From a checkpoint of a small masked spectrogram model.
Model: 0.867M parameters, log mel input, arch squeezenet, norm batchnorm, activation silu, depths [2, 2, 7, 2], widths [96, 144, 208, 320].
Rows from block 10 of a small masked spectrogram model, named by matrix and row number. Each number is 128 + 32 x the weight over its row's rms, rounded and kept within 0 to 255. All counts start at 0. Numbers have three digits each.
After each channel's rows are labels from the 100 clips, of 14848, where the channel reaches its highest value: "strongest on" is what is common among them. Only what is clearly more common there than usual is listed. The data: single notes of 20 synthesised instruments.
# sq0: squeeze pointwise conv (model.blocks.10.sq.0.weight, 52x208x1x1), inputs 156-207

sq0.33:184108163084110135141156114129158105086102197168163130082105118104114147168138166094130107171096108137166169119115122135091217099138215129129092142119089037
strongest on: clipping; text has "clipped"; white noise; thin (high-pass)

sq0.4:105095131094099102104094048125121178084096111116155159133105138148104169135130129130094126158149149150104151116136117126104165115150116085112169148086100127
strongest on: white noise; pink noise; clipping

sq0.24:184122099119119073146083096162132155127087055126118047081164146122126114132095043115141194123122133133126143094124121156159099155127108134129139118170143126
strongest on: sine tone

sq0.13:122105164098157124173105174140108144117111120113170140119085152099105090111146164174106114153114106167158164128134110141108162130098126110102127118151109110
strongest on: decaying tone; octave 6; vibraphone-like

sq0.36:153119144119119135078090135119126163124087193211135124118099118173094125143125171127093095095119114160129119113128132157075126106131111100121106156129101128
strongest on: mains hum; clipping; text has "clipped"

sq0.28:118106175137077039146146063126162124183148107137149117139171142130125075159164074162133134103108121070167134167126184135163145130136099079137227192089127168
strongest on: decaying tone; thin (high-pass); white noise

sq0.29:178124168197064161107075119194143130119167169116121115095101105073123105126161154136143130118137150121141173131112140175160085061116112202083046165140150072
strongest on: octave 3; F#; note: F#3; note: F3

sq0.42:163128135146150087117133129144140146167129093076147124116007156118115057125108219099007125123151188163141135051074072166120130124083167094119014170139077052
strongest on: mains hum

sq0.37:138102139126155148115136120125119166113150133150121203161117123132110154157144174135111102138113119151134137153132116132120181139095107117151168156093150148
strongest on: clipping; text has "clipped"; bass guitar-like

sq0.44:179099142149084103113100128072148097151117149156153163122103107082128073183116132108102135106135121112145101108098107152071145124117207108110135170143143165
strongest on: mains hum; thin (high-pass)

sq0.11:098158085135087144145119151137081038144135082085158147126169188095023103139157084060111123174142094116094045000134113165135124106125159117165079081161146169
strongest on: octave 5; octave 6; A; note: A5

sq0.17:122112097202073109086149121142109115081181078117158152111146169087138137100189161107158111153127158125116097116137133146120128073124184175097100177169115109
strongest on: octave 2; bass guitar-like; octave 1

sq0.8:142118149130109142175167139151112104142152122121134096127136129096163100111148113140120139104122130133154133137103151132179122067136125082148076102174140109
strongest on: octave 2; sine tone

sq0.16:113136162116105077158135188125150137146126125063046173101119128087191083122134136092168146104168100139094114096125172065150144136094076179156161170176125123
strongest on: octave 6; vibraphone-like; G#

sq0.5:118100147147118140168147122153131106191125154110163108106102079123045071177155134059131149145052154075165140112187155164071115179096138074207103089143037136
strongest on: F; note: F5; trumpet-like

sq0.49:109142011116088144151181124099097079095129140147104148085149107116108093085094116094150084151141154097161138153132108134148125067136160120075000141168112110
strongest on: octave 6; vibraphone-like

sq0.6:144096148151118092177173074111133140155148083077155148141201112102112126098124142103131171135142073156099145148142105055141127076144183175108112145195118116
strongest on: clipping; text has "clipped"

sq0.12:114164090113121097134139157173162144099116068110151138137159145103150034171056163176183110135103172149150131133134182109016153140155137069079127139120152126
strongest on: G; trumpet-like; note: G5

sq0.22:087103123103076131150157166123131158133140134152131131131100126129147100170135144134159119102136075078110203085064129133124144103096125132131114127118172081
strongest on: decaying tone

sq0.3:181093094164119141088097087154099104080141053195158166178112129054103097063151146165096093127114177172129132136142100177150118103165094140110151083105146158
strongest on: octave 3; sine tone; note: C#3

sq0.51:162187046081159127183115159155131182051086086135082122082064048174168113157083144136129086109081159197099169115089138008147133085094094087107082103134129087
strongest on: G; square lead

sq0.19:138067165201088109089104125128141115135164104153175130157132227000047119168175144147134166054167129181134052129113152129142139088151085161082118147163106154
strongest on: octave 3; A#; note: A#3; pitch class: C

sq0.30:142090111124101095131095086121148111151122147109095137129119111079162126159119113137070119117132114153135102140120107133109141062132093173093146119154120159
strongest on: octave 2; clipping; text has "clipped"

sq0.14:115132125124121119089142168097147135108148188085090136145052134111145134123165161141161085125158095113102125150113138140140140123084092173094132072107161119
strongest on: decaying tone

sq0.48:202073114115127082013157138143175170114080035162130158178131136115110076104152136126070154114084169104121137092146167100142121145072132061138118116136142174
strongest on: decaying tone; octave 3; harpsichord-like

sq0.9:172096076163161171127200159071072101130101141072079169085128104079074057212090211107159129129067081121123075089159176155128125067106117149098130140172124104
strongest on: decaying tone; harpsichord-like; marimba-like

sq0.38:194147123112112188129101119101096152134132171110110111087149101112201166095115167160087137239062102143102161158149085255150160172112164103116145205131108122
strongest on: decaying tone; mains hum

sq0.26:153130110055139160131083114111154135113128079179131078136130116117180103140171143169134110090114134167101186137135143194175146130143083135157086114087084107
strongest on: D#

sq0.34:172103129123080088161146068123145110143140097099108115153123140082153116140136130105116097121144167084148163134155143109151128067184145122103144108112134129
strongest on: clipping; text has "clipped"; octave 2

sq0.45:092127114163113140104085164081109100176140131166069098130172183091107144128157044119163052118175111123161101139103143120122144098141150101129119105067123109
strongest on: octave 5; F; note: F5; sine tone

sq0.35:132038160157154011129138030114171148159098156119101228177096134114184070105169105090113130182154108145148125142144152095123148119131084150135129163110086114
strongest on: F